python train.py --arch="unet" --model="spectrogram enhancement model" --dataset="struck, bounced, scraped and rolled objects made by modal synthesis" --train_examples=78125 --gain_aug_db=10 --noise_aug=0.01 --n_mels=64 --hop_length=160 --input="log_mel" --win_length=512 --task="enhancement" --loss="l1" --norm="groupnorm" --activation="silu" --weight_standardization=false --pixel_unshuffle=2 --widths=[96, 192, 192, 192] --blocks_per_level=1 --block="bottleneck" --attention=false --upsampling="pixel_shuffle" --init="trunc_normal_002" --residual_init="scaled_by_depth" --optimizer="adamw" --lr=0.0027 --beta1=0.9 --beta2=0.99 --eps=1e-08 --grad_clip=3.0 --steps=26700 --batch_size=256 --epochs=87.5 --lr_schedule="step" --warmup_steps=5340 --weight_decay=0.02
Rows from block 5 of a small spectrogram enhancement model, named by matrix and row number. Rows with one number belong to one channel. Each number is 128 + 32 x the weight over its row's rms, rounded and kept within 0 to 255. All counts start at 0.
After each channel's rows are labels from the 100 clips, of 14848, where the channel reaches its highest value: "top examples" is what is common among them; "band" is the frequency band that holds the peak. Only what is clearly more common there than usual is listed. The data: struck, bounced, scraped and rolled objects made by modal synthesis. In brackets: how many of the 100.
# convs1: 3x3 conv (model.decb.0.0.convs.1.weight, 96x96x3x3, each kernel summed), inputs 0-47
# convs2: expand pointwise conv (model.decb.0.0.convs.2.weight, 192x96x1x1, transposed), outputs 0-47

convs1.25 [ 97 166 105 122 142 169 133 124 135 126  55 196 121 119 140 121 132   0 147 137  90 117 131 131 162 151 166 151  86 170 141 133 162 138 159 138 142  96 163 156 158 173 136 158 155 157 170 107]
convs2.25 [128 186 150 102  85 161 148  88 109 148 161 177 137 136 115 130 116 135 151 134 120 144  74 118  89 161 123 160  90  84  85 112 121 107 109 148 138 123 130  94 151 136 134 147 109  79  77 119]
top examples: large (76); reverberation (57); text has "room" (57); text has "reverberant" (57)
band: 250 to 500 Hz (100)

convs1.33 [115 171  84 114 117 151 136 102 134 143  49 172 124 131 152 124 150   4 108 109  93 113 150 112 164 164 164 138  84 173 142 145 180 132 154 143 176 121 164 171 167 154 133 102 163 152 165 128]
convs2.33 [190 127 133 111 135 136 152 118 142 135 134 136 137 133 111 127 138 126 134 154 137 116 111 131 152 152 132 130 105 175 154 158 161 127 163 161 152 165 139 116 133 162 105 156 142 175 115 115]
top examples: bouncing (44)
band: 250 to 500 Hz (100)

convs1.39 [142 131 118  79 126  72 126 132  84 131  90  92 123 110 151 104 116 171 118 152 165 164 149 112 176 130 129 117 149 144  91 112 137 122 150  51 116  88  88 128 133 105 110  86  94 155 170 174]
convs2.39 [157 172 167 156 145 146 169 121 149 166 136 158 171 159  81 118 100 104 163 135 145 154 147 155 144 151 166 137 114 106 145 182 125  93 163 140 151 146 130 155 164 163 148 185 132 140  72 128]
top examples: pink noise (70)
band: 250 to 500 Hz (90)

convs1.84 [ 67 127  69 119 154 123 167 126 102 127 141  98 107  94 100 132 122 153 123 102 123 122  83 143  74 166 100  90 121 111  91 146  60 128  89 119  89 127 148 137 138  96 110 129  98 106 130 128]
convs2.84 [116  78 124 179 113 110  78 123 112 118 108 112 103 125  82 134  25 142 121 142 111 173 176 150 115 113 153 103 125  96 169 160 129 131 154 122 133 132 192 164 119 104 116 107 174  80  95 145]
top examples: one hit (74); clamped rod (44)
band: 250 to 500 Hz (43); 1000 to 2000 Hz (35)

convs1.1 [126 119 101 121 125 167 131 147 149 133  99 115 138 173 113 148  98 136 150 137 115 148 118 120 128  81 138 114 128  94 140 153 107 136  88 148 121 138 127 120 106 129 147 131 125 125  99 140]
convs2.1 [117 180 131 134 119 146 237 112 103 117 126 114 190  97 169 129 146 133 116 163 140 185 136 128  98 128 169 135 104  81  63 180 158 143 141 126 118 191 120 124 120 139  66 134 143  98  37 133]
top examples: bouncing (93); rubber-like damping (37); material: plastic (36)
band: 250 to 500 Hz (61)

convs1.67 [132 164  93 113 127 139 140  93 130 140 125  93 100 130 108 112 143 140  91  98  79  89 147  96 136 122 143  98 141 104  88   0 115 100 128  87 107  71  91  67 123  74  75 109  94 107  91 110]
convs2.67 [ 91  41 138 137  85 186 131  87 133 131 162 119  52 115  88 109 100 117 137  59 123 103 109 108  94 167 105 127  74 162 151  70 113 125 121  89 118 126 124 111 143  87  95 108 102  75 118 104]
top examples: hard striker (84)
band: 4000 to 8000 Hz (66)

convs1.19 [ 95 127 149 136  81 139 129 111  86 106 153 107  93 115  98 135  57 143  80 136 131 184 122 107 129 122 158 124  79 158 124 173 153 166 136  92 123 144 135 170 118  91 149 108 118 134 185 131]
convs2.19 [147 128 129 151 180 150  97 168  77 132 139 132 159 103  71 112 185 131 136 180  83 142  86 126 182 137 133 117 186  96 100 142 143 130 133 174 112 159 149 115 138 114  94  86 139 117 145  91]
top examples: bouncing (40); pink noise (25)
band: 0 to 250 Hz (31)

convs1.68 [130 134 113  86 125  92 104 128 126  91 215  38 123 128 170 149 123 127 151 123 142 168  86 104 158  96 110 114 132 115 182 152  92 100 111 123 120 181 119 184 110  78 155 129 139 133 122 178]
convs2.68 [155 100 123 142 144 129  97 109 116 120 142 143  81 195 143 152 107 119 123 105 111  84 109 140 136 133 174 168 115  94  94  97 138 131  84 102 146 131 128 144 123 135 138 108 147 124 180 108]
top examples: striker: soft (77); large (65); rolling (44)
band: 0 to 250 Hz (92)

convs1.10 [111 117 136  58  96 151 118 136 121 137 123 200 125 115 163 134  74 183 129 133 211 111 141 144 100  94 107 151 103 115  43 151 130  92  97 149 127  81  99 120  97 106 124  99 112  88  88  97]
convs2.10 [110 135 148 161 161 158 143 158 108 141 156  98 151 135 132 167 109 142 147 142 123 116 129 134 135 129 129  82 190 114 142 114 185 120 112 142 147 113 120 133 150 102 120  99 146 156  91 178]
top examples: hard striker (79); one hit (62)
band: 250 to 500 Hz (65)

convs1.47 [200 105 134 141 145  65 142 131 108 125 134 142 122 100 111 125 151 179 120 111 169 151  79 124 183  89  80 113 134  98 114 122  54  38 115 110  93 117  83 131 106 112 166 140 115  94 110 119]
convs2.47 [126  89 157 115 139 120 205 119 153 154 118  71 171 150 112 152 124  63 149 129 146 156  80 116 127 128  99  73  89 144 116 101 145 101  99  78 169 161 178  91 146 121  99 127 163 136  98 130]
top examples: clipping (59); text has "clipped" (59)
band: 250 to 500 Hz (38)

convs1.4 [100  69 161 178 113 160 118 140 127 159  67 134 131 140  80 111 120 102 113 151 112 176 140 174 126 109 113 119  82 125  78 171 142 180 107 150 137 167 134 133  98 165 160 107 140 164 140 173]
convs2.4 [186 139 130  94 126 153 142 135 196 131 139 137 150 133 148 144 145 131 131 114 179 129 171 116 130 140  97  82 145 162 130 138 156 124 164 145 154  94 152 132 129 145 139 131 136 158 140 140]
top examples: steel-like damping (67); clipping (31); text has "clipped" (31)
band: 4000 to 8000 Hz (94)

convs1.36 [ 41  69 101 137 116  80 136  89 126  96 148  99  87  89  98 149 134 113 122  60 161 113 143 122 102 130 132 193 110 107 207 114 102 129 114 120 141  93 134 121 151 132 120 179 108 129 103 132]
convs2.36 [140  74 140 150 104  98  84 129 108 149  92 142 164 104 153 136 177 166 149 161 167 111 127 105 120 120  97 153 123 107 174 102 182 127  86 154 138 148  87 157 149 157 148 154  99 137 103 185]
top examples: mains hum (93)
band: 0 to 250 Hz (100)

convs1.59 [162 121 140 102 107  90 107 146  90 101 115 167 119 124 129  92 140 105 120 135 185 171 135 127 192 137 158 144 184 135 140 190  95 111 132  79 162 150 129 145 167 119 168 143 135 134 165 194]
convs2.59 [100 118  48  89  96 116  88 110 123  40 119 111 130 131 109 112  89 157  29  91  90 118  58 108  74 117  97 168 117 116  78 125 114 202 113 128 106 119 117  92  16  95 126  96  97 103 130 117]
top examples: steel-like damping (46); clipping (31); text has "clipped" (31)
band: 4000 to 8000 Hz (95)

convs1.53 [102 125 140 104  91  82  85 117  96  77 119 139  85  82 117  91 137  84 136 125 146 164 117 104 179 132 108 161 191 134 133 166  99 155 135  71 132 161 102 114 129  84 195 160 145 150 122 139]
convs2.53 [128  88  69  68  85 132 101  66  92  51 136 109 116 133 145  88 139 138  45  71 127  79  56 124  91 125 115 115 115 137 135 101  92 179 139 117  78  79  95  61  39 114 158 113 101 149 112  91]
top examples: small (60); clipping (39); steel-like damping (39); text has "clipped" (39)
band: 4000 to 8000 Hz (100)

convs1.66 [211 142 125  93 110 142 107 134 133 120 140 127  98 128 144  77 151 113 133 116 126 124 164  83 167 143 108 130 148 128  97 159  71  93  73  60 123 147 117 127 131  46 147  92 103 146 157 166]
convs2.66 [125 178  90 131 116 105 130 127 153  86 116 123 140 171  97 145  89 106  71 124  39 139  50 114  74 122  79 163 128  92 133 131 149 158 116 124 158 104 120 125  53 139 164  88 109  69  73  74]
top examples: hard striker (86); size: small (63); clipping (41); text has "clipped" (41)
band: 4000 to 8000 Hz (91)

convs1.23 [197 101 119 180 130  58 134 152 109 128 152 137 165 123 130 137 117 103 162 119 147 135 127  89 157  88 215 167 197 151 145 144 157 126 174  99 145 109  92 112 188  82 119 165 149 123 148 174]
convs2.23 [115 146  98 144 133  83 160 191 169  93 108 131  87 182 112 151 149 110  78 120  71 108 140 126 100 135  79 139 158 171  99 125 149 156 113 103 170 136 154 152  58 145 119 110 140 112 129 108]
top examples: one hit (41); white noise (29)
band: 4000 to 8000 Hz (88)

convs1.44 [151  80 171 164 166 152 161 152 145  99  99 184 164 153 122 148 135  89 104 185 173 177 121 163 117 142 154 136  86 123 179 127 111  75 104 136 135 111  97 129 106 123  77  65 144 117 100 129]
convs2.44 [124  40 137 143 174 123  94 182 150 139 113 122 195  75 177 154 124 141 132 126 202 182 153 137 109 121  94  94 155 122 115  94 180 131 144 119 160 166  80 126 129 119 142 135 144 100  72 207]
top examples: rolling (62); rubber-like damping (49)
band: 250 to 500 Hz (77)

convs1.30 [141 149 143  93 151 143 115 123 115 187  85 205  88  98 166  77 138  65 140 173 118  85 105 126 167 121 161 160  79 155 114 114 158 109 172 118  97 116 136  76 148 159 131 151 134 150 113 110]
convs2.30 [111  89 127 104  77 139 139 154 148 142 131 110 175 112 157  85 154 173 145 164 208 130 120  98  99 114  85 118 133 141 158  87 111 128 150 162 115 131  80 147 149 148  95  93  81 104 133 162]
top examples: one hit (53); reverberation (51); text has "reverberant" (51)
band: 250 to 500 Hz (75)

convs1.70 [135 142 122 135 152 126 157 107 155 161 188  57 133 122 144 151 140 255 129 133 145 100 132 105 146 122 135 106 131 132 120 161 137 121 132 137 139 159 150 166 132 100 147 105 139 133 108 178]
convs2.70 [101  78 123 132 176 137 113 151 134 112 120  80 147 134 128 164 162 102 121 104 146 139 158 147  85 110 126 160 134 152  60  48 180 141 127  78 145 176 113 140 123 115  70 116  89  87  48 116]
top examples: thin (high-pass) (62); white noise (36); clipping (25)
band: 250 to 500 Hz (67)

convs1.49 [125 133 107 124 157  71 145 115 139 126 168  13 115 112  90  93 147 163 137 116 123 124 158 113  86 116 142 112 133 126 119  65 131 109 121 117  58 119 109  67 113  99  93 127  93 149 112 124]
convs2.49 [111 153 127  82  60 137  56  63  70 134 127 111 153 141 150 116 120 163 136  87  50 144  88  94 105 120 135 138  98  89  96 169  92 126 185 149 103 128 139  73 141  94 152 150 128 149 151  77]
top examples: one hit (76)
band: 250 to 500 Hz (99)

convs1.51 [124 186 100 151 149 106 139 115 164 106 113  58 128 116 137 117 167 191 195 127  88 186 133  87 199 132 167 177 159 171 173  24 144 154 128 105 130 169 140 126 149  65 162 141 164 128 111 152]
convs2.51 [148 147 154 167 152 151 102 162 135 143 129 149 136 160 103 146 105  99 150 170  73 154 168 152 153 142 137 110 155 101  85 167 150 107 138 140 138 144 125 162 154 142 102 115 167 172 125  98]
top examples: white noise (29)
band: 0 to 250 Hz (69)

convs1.20 [ 63 118 202 180 109 104 111 185  93 106 113 181 108 130  68 123 117 110 134 151 104 211 138 173 145  99 122 154 107 125 130 106  87 158 118 117 114 120 103 123 110 130 200 171 122 148 132 112]
convs2.20 [ 97 108 136 129 179 167 129 148 148 127 163 125 100 137  55 147  98 101 126 146 146 167 105  95 181 173 114  71 125 132 141 105 187 119  94 118 153 105 171 133 123  93  87 125 149  89 132 184]
top examples: striker: hard (77); steel-like damping (47); clipping (27); text has "clipped" (27)
band: 4000 to 8000 Hz (85)

convs1.90 [ 70 148 122  68 186 146 177 120 120  99 149 126 117 106 159 187  71  85 131 110 125 121  99  68 110 176  53 123 126 143 155 157 139 135 124 114 142 128 127 163 141 127 123  97 134 138 146 126]
convs2.90 [168  66 109 139  61  95 163 103 112 114 106 138 118 123 204 167 150 162 114 128 143 139 138 125  99 111 125 137 142  61 121 117 103 143 180 174 131 140 100 130 109 145 170  90 165 150 112 126]
top examples: clamped rod (30)
band: 250 to 500 Hz (65)

convs1.71 [131 165 118 113 119 138 107 131  89 124 158 107 109 148 150 105 139 186 106 132  70  90 138 121 161 101 101  90 159 105 131   0  95 126 115 100 127 151 108 122 111 107 116 103 125 121 114 141]
convs2.71 [137  87 130 160 127 190 163  91 162 121 172 130  54 145 117 127  94 114 126 124  99  87  96 122 118 184  94 138  87 158 117  59 133 132  96  86 140 111  84 141 129 153 115  71 115  96  67 146]
top examples: hard striker (87)
band: 4000 to 8000 Hz (93)

convs1.54 [137 133  92 118 159 115 142  91 115 161 154  65  91  70 142 117  63 167 155  97 148  83 115  97 118 139 118  57 125 139 125 204 140 124 130 109 108 154 125 130 119 110  87 103 104 126 155 189]
convs2.54 [ 95 192 121 185 183 131 102  99 131 119 133  73 152 111  81 138 119 122 121 161 122  88  97 128 160 133 139 146 101 180  63 130 137 140 176 168 116 210 102 134 120 114  74  73 143 156  88  84]
top examples: one hit (50)
band: 1000 to 2000 Hz (36)

convs1.28 [141 193  94 104 126 120 148  93 123 153 125 177 134 135 141 148 129  46  88  83 135 108 173 114 163 155 146 139 114 138 135 134 154 114 149 117 129 111 131 136 177  85 109  87 108 119 179 142]
convs2.28 [ 79  70 147 159  90 161 187 182 128 130 156 119 157 111  92 153 141 111 129  76 159 112 106 120  93 155  97 101 140 128 168 104 137 121 116  86 139 205 171  92 128  49  93 127 160  51 139  78]
top examples: large (65); bouncing (40)
band: 250 to 500 Hz (89)

convs1.58 [170  97 145 129 140 133 139 136 133 140 187  69 114 123 143 112 121 241 178 152 149 117 146 125 164 102 125 133 153 125 135 183 113 118 114 129  96 206 158 156 130 106 167 131 123 142 137 194]
convs2.58 [ 94 144 112 128  99 140  94  82 107 112 128 114 128 167 153 114 126 146 115 148  20 121 121  72 133 122 121 124 127 123  61 109 147 147 146 138 130 126 120 157 115 122  87 104  87 125 134 129]
top examples: clipping (46); text has "clipped" (46)
band: 4000 to 8000 Hz (85)

convs1.21 [138 165 116 142 130 125 137  81 139 149 119  91 138 148 164 134  63  67 170  88 126 168 151 115 174  86  88 135 119  98 165 160 130 137 111 108 134 182 122 165  76 139 193 146 148 164 113 158]
convs2.21 [147 164 139  79 116 137 116  57 140 150 137 132 127 166 144 137  85 125 160 119 138 151 141 145 136 111 146 156 116 128  25 151  91 112 150 125 138 118 124 132 159 150 102 148 127 164 156 153]
top examples: small (63)
band: 250 to 500 Hz (87)

convs1.88 [124 147  90 142 138 134 152 158 104 103 199  90 157 142 112 118  81 176  50 104 146  94 132 124 148 121 133 120 145 127  87 128 105  78 112 179 116 177 148 160 136  86 129 139 136 105  96 176]
convs2.88 [109 107 118 133 134 132  29 128 162 116 141 109 111 153 131 162  86 139 121 137  89 129 156 137  70 122 147 144 124 175 111 159 144 128 119  99 132  97 198 176 125 146 151  95 152  81 100 178]
top examples: mains hum (26)
band: 250 to 500 Hz (64)

convs1.27 [ 89 126 114  65  94  85 102 107  71  98 156  53  98 104 110  93 112 150  63  97 160 101 137 105 137 140 105  98 166  85 131 108 129 139 111  46 105  85  75 118 120  97  85  70  62 113 156 179]
convs2.27 [161 134 179 159 151 148  94 168 154 183 134 184 183 173 114 145  98 157 182 156 148 170 178 126 135 157 151 137 166  71 170  94 137  84 158 153 168 157 162 169 182 165 170 185 135 101 126 143]
top examples: pink noise (90)
band: 250 to 500 Hz (50)

convs1.35 [135 157 104 122 126 135 141 115 131 127  83 172 120 123 140 116 151  43  90 107 115 104 149 112 176 164 193 153 110 155 134 165 182 146 154 118 170  89 133 178 170 115 112  73 130 148 180 155]
convs2.35 [ 68 113 127 146 165 110 129 142  95 131 109 108 119 118 109 175 139 127 127 192 129 127 157 107 225 130 141 112 112 142  97 141 190 133  92 119 171 153 164 198 115 116  52 145 186 160 117 179]
top examples: striker: soft (86); bouncing (50)
band: 250 to 500 Hz (99)

convs1.16 [110  88 165 158 115 188 102 132 131 163  84 148 135 128  81 102 118 100 126 170 111 195 118 166 139  92 100 131  94 142 105 153 155 185 133 158 114 137 126 115  92 148 167 106 131 175 156 138]
convs2.16 [ 80 146 139 103 170 165 152 149 124 140 151 155 134 120  92 144 111 113 142  81 139  93 106  37 172 146  97  14 142 118  78  40 130 112 109 134 145 117 148  70 142 102 151 125 126 108 130 113]
top examples: steel-like damping (55); clipping (25); text has "clipped" (25)
band: 4000 to 8000 Hz (81)

convs1.17 [ 72 112 178 163  81 180  93 138 137 100  63 147 112 125  87 106  96 138 122 175 158 159 111 180  92  89 124 122 134 132  86 151 122 136 109 130 119 105 100 109  95 134 134  68 161 153 109 176]
convs2.17 [121 149 128  80 164 131 151 197 173 133 130 189 142 147 133 131  72 130 130  28 171 154 170 121 123 136 100 112 128 121 134 153 147 119 136 127 137  66 131  81 131 134 173 197 122  99 112 133]
top examples: large (70); membrane (69); one hit (43)
band: 500 to 1000 Hz (65)

convs1.61 [125 129 160 108 104  73 103 130  89 107 108 150 102 106 129  92 145  84 137 148 160 166 126 122 172 130 117 160 173 136 154 176  92 151 143  52 136 157  96 107 132  85 195 154 141 152 112 166]
convs2.61 [122 113  58  90  95 132  95  84  92  28 132 134 118 127 127 101 110 150  18  88 101 102  83 128 127 127 144 101  85 124 110 118  95 191 134 118  88  75  98 105   8 124 141 136 118 147 126  91]
top examples: size: small (61); steel-like damping (41); clipping (37); text has "clipped" (37)
band: 4000 to 8000 Hz (100)

convs1.95 [121 137 152 205 128  97 148 105 121 187 143  86 110  82 113 139 118 108 144 150 128 148 160 143 116 134 124 102  63 163  99 183 166 167 150 135 129 172 159 178 143 126 104  88 149 123 155 163]
convs2.95 [ 99 133 104 131 123  99 133 147 100 121  87  94 132 113 118  78 182 151 117 158 206  86 168 122 152  91 151  84 120 140 164 137 176 144 139 164 113 128 102 180 111 148  65 121  78 125  43 103]
top examples: striker: soft (77); bouncing (61)
band: 250 to 500 Hz (65)

convs1.52 [154 125 110 123 119 143 126  99 120 117 159  64  98 117 126  85 121 160 115 102 107  66 119  90 118 109 140  87 142  93 123  51  88  50 109  95  84  77  80  61 115  96  48  91  85  84  97 133]
convs2.52 [ 51 139 125 103  98 158 107  36 123 125 153 128 142 113 116  95 133 140 132  92 116 142  90 129  91 147 117 206  88 182  55 122 110 140 177 138 101 138 112 111 138 109  88 128  84 129 124 135]
top examples: thin (high-pass) (48); pink noise (35)
band: 250 to 500 Hz (57)

convs1.0 [123 148 103  93  83 148  98 121 117  90 164 162  83 105 129 152 113 109 114 115 115 152 109 133 130  72  86 195  98 122  85 139 108 220 161 140  87  96 156 100 127 141 139 150  69 158 134 121]
convs2.0 [136 118 135 130  87 148 148 157 163 126 150 207 129 129 135 144 142 114 127 109 124 147 122 138  89 139 101 184 154  75 131 130 110 129 104 108 147 128 169 110 128 109 160 102 131 113 203 135]
top examples: hard striker (83); one hit (62)
band: 1000 to 2000 Hz (32); 250 to 500 Hz (30)

convs1.15 [166 121 162 149 114 177 113 164 120 105  80 131 136 104  75  92  57 176 126 155 147 116  94 141 133 123 103 132 112  76 146 124 109 119  68 108 129 143 113 109  87 144 149 111  85 102 118 164]
convs2.15 [150 148 113  92 155 162 126 131 184 117 164 114 180 150 152 151 157 121 118  70  79 105 142 134 119 142 112 124 154 169 104 109 139 150 159 137 124 162 136  97 121 131 152 117 123 152 159 108]
top examples: one hit (43)
band: 0 to 250 Hz (35)

convs1.14 [106 104 166 195  98 120 120 149 144  67 133 138 160 149  77 139 118 108 122 134  97 201 158 137 112  97 162 162 161 167 144 143 108 149 138 127 105 128  91 153 142  74 125 142 148 111 151 141]
convs2.14 [141 163 127 116 201 131 181 210 124 121 140 160 109 123 121 142 144  92 111 115  93 141 143 141 237 151 150  90 181 142 123 131 144 127 119 138 151 130 160 106  99  96 139 144 169 119 189 107]
top examples: one hit (53); membrane (48)
band: 500 to 1000 Hz (42)

convs1.48 [127 130 159 109 110  91 111 129  91 119 101 153 108 118 137  96 143  79 137 150 159 168 130 117 161 133 118 155 164 140 154 171  94 153 136  47 142 155 106 111 129  89 200 154 144 153 111 165]
convs2.48 [147 119  59  99  91 133 106  67  93  27 134 142 125 135 134 107 113 163  23 112 112 121  79 145 121 132 153 140  81 110  93 128  98 192 144 132  91  92  89 123  16 148 142 129 114 149 118 109]
top examples: hard striker (79); small (68); clipping (38); text has "clipped" (38)
band: 4000 to 8000 Hz (100)

convs1.56 [130 107 107 121 126 157 133 118 150 142 194  72 147 142 148 153 143 255 109 137 168 115 117 117 112  83  89 117 143 128 117 178 131 139 120 132 133 179 154 168 116  80 129  88 143 118  87 169]
convs2.56 [132 163 121 155 164 133 137 160 101 102 133 209 136 166 160 101 152 119 104 116  97  92 176 123 163 127 170 108 137  54  76  86 111 147 107 125 122  99  92 166 106 131 127 143 124 152 137 111]
top examples: thin (high-pass) (84); white noise (54); pink noise (28)
band: 250 to 500 Hz (94)

convs1.82 [124 144 121 173  88  61 101 129  91 105 187 147 111 109  74 141 124  80 118  98 131  97 151 107 156 155 119 121 157 133 140 197 142 170 130 129 146 159 135 167 145 115 140 110 148 114 167 193]
convs2.82 [146 128 105 108 116 124 132 120 117 111 126 106  88 178 165 126 181 129 106 110 117  92 142  77 132 121 129 105  77 106  99 154 139 135 110 111 131 106 116 153  99 159  87 117 100 110  63  60]
top examples: steel-like damping (38); clipping (30); text has "clipped" (30); mains hum (25)
band: 0 to 250 Hz (70)

convs1.93 [ 93 157  78 139 136 131 143 119 137 219 158 113 119 147 180 149 159 152 159 166 137 153 132 146 127  95 103 103  84 140  54 175 152  79 106 125  82 138 142 136 104  83  93 112 124 145 119  86]
convs2.93 [140 153 135 180 139 136 141 160  87 120 143  97 107 175  76 143 134 125 125 168 124  91 102 118 171 120 178 138 171 114 177 130 115 134 123 119 132 140 184 159 129 129 113 138 136  88 197 136]
top examples: rolling (55); action: scraping (40); rubber-like damping (37)
band: 250 to 500 Hz (91)

convs1.41 [112 161 110 104 144 176 137 113  97 159 122 241 141 133 173 129 153  81 119 144 125 129  93 133 162 139 163 156 112 126  84 123 129 103 150 119 112 109 146 141 145 151 131 184  98 131 174 132]
convs2.41 [101 137 138 116  74 187 108 114 121 136 172 139 179 145 143 103 128 160 138 110 118 159  78 144  45 146 107 129 145  83 125 122  92 120 151 132 124 104  85 112 141 123 134 116  94  81  62  99]
top examples: large (74); bouncing (44)
band: 250 to 500 Hz (91)

convs1.24 [ 96 116 144 105 123 118 168 123 150 140  23 176 131 105 124 140 138   6 128 106 132 139 185 133 140 161 142 185  68 158 132 158 146 140 136 160 188 120 141 159 153 165  48 118 144 144 142 120]
convs2.24 [149 177 135  98  75 130 158  80 103 141 119 165 174  86 166 153 140  99 137 132 142 145 123 170 149 112 141 182 127 135 106 208 114 129 159 109 149 120 172 110 136 151 141 162 160 125 167 132]
top examples: mains hum (42); bouncing (41)
band: 250 to 500 Hz (70); 0 to 250 Hz (30)

convs1.12 [184 136 145 171 160  70 155 176 103 124 147 144 174 142 171 135 145 128 163 144 164 160 117 124 142  66 186 161 205 156 182 136 115  95 174  87 134 118  90  79 169  86 155 169 164 122  67 179]
convs2.12 [125 132  69 145 122 103 123 186 137  52 117 162  88 157 123 119 148 101  37 124 145  93 155 152 121 131 115 145 162 159 163 148 132 181 105 106 129 103 121 157  21 156 175 161 113 119 149 140]
top examples: striker: hard (84); steel-like damping (47); clipping (34); text has "clipped" (34)
band: 4000 to 8000 Hz (99)

convs1.7 [ 61 104 139 161  76 142 100 130  97 115 158 194  90 113 128 124 124 126  99  75  81 214 119 180 117  89 115 142 113 132  84  92  97 163 126 119 102 131 117 142 107 122 159 143 114 126 174  82]
convs2.7 [117 136 136 118 190 199 118 122 110 126 183 142 125 128 132 133 151 137 126  84 170 185  84 142 143 173 152 132 136 117 113 154 152 125 138 122 143  85 138 127 127 116 130 165 133  81 114 144]
top examples: hard striker (90); one hit (53)
band: 4000 to 8000 Hz (61)

convs1.92 [126 111 128 200 131  67 170 137 114  74 180 113 115  63 120 140 168  91 111 127  92 155 124 124 108 135 155  66 109 152 120 124 120 122  99 134 131 129 180 137 131 149 119 167 137 141 143 129]
convs2.92 [160 102 115  98 137  92 109  35 112 129 112 120  85 165 112 145  92  73 122  77  87 107  78 138 105 113 126 132 112  90 116 122 161 126 100  79 159  84 154  72 113 116 152 139 167 187 117 152]
top examples: striker: soft (86); one hit (41)
band: 250 to 500 Hz (99)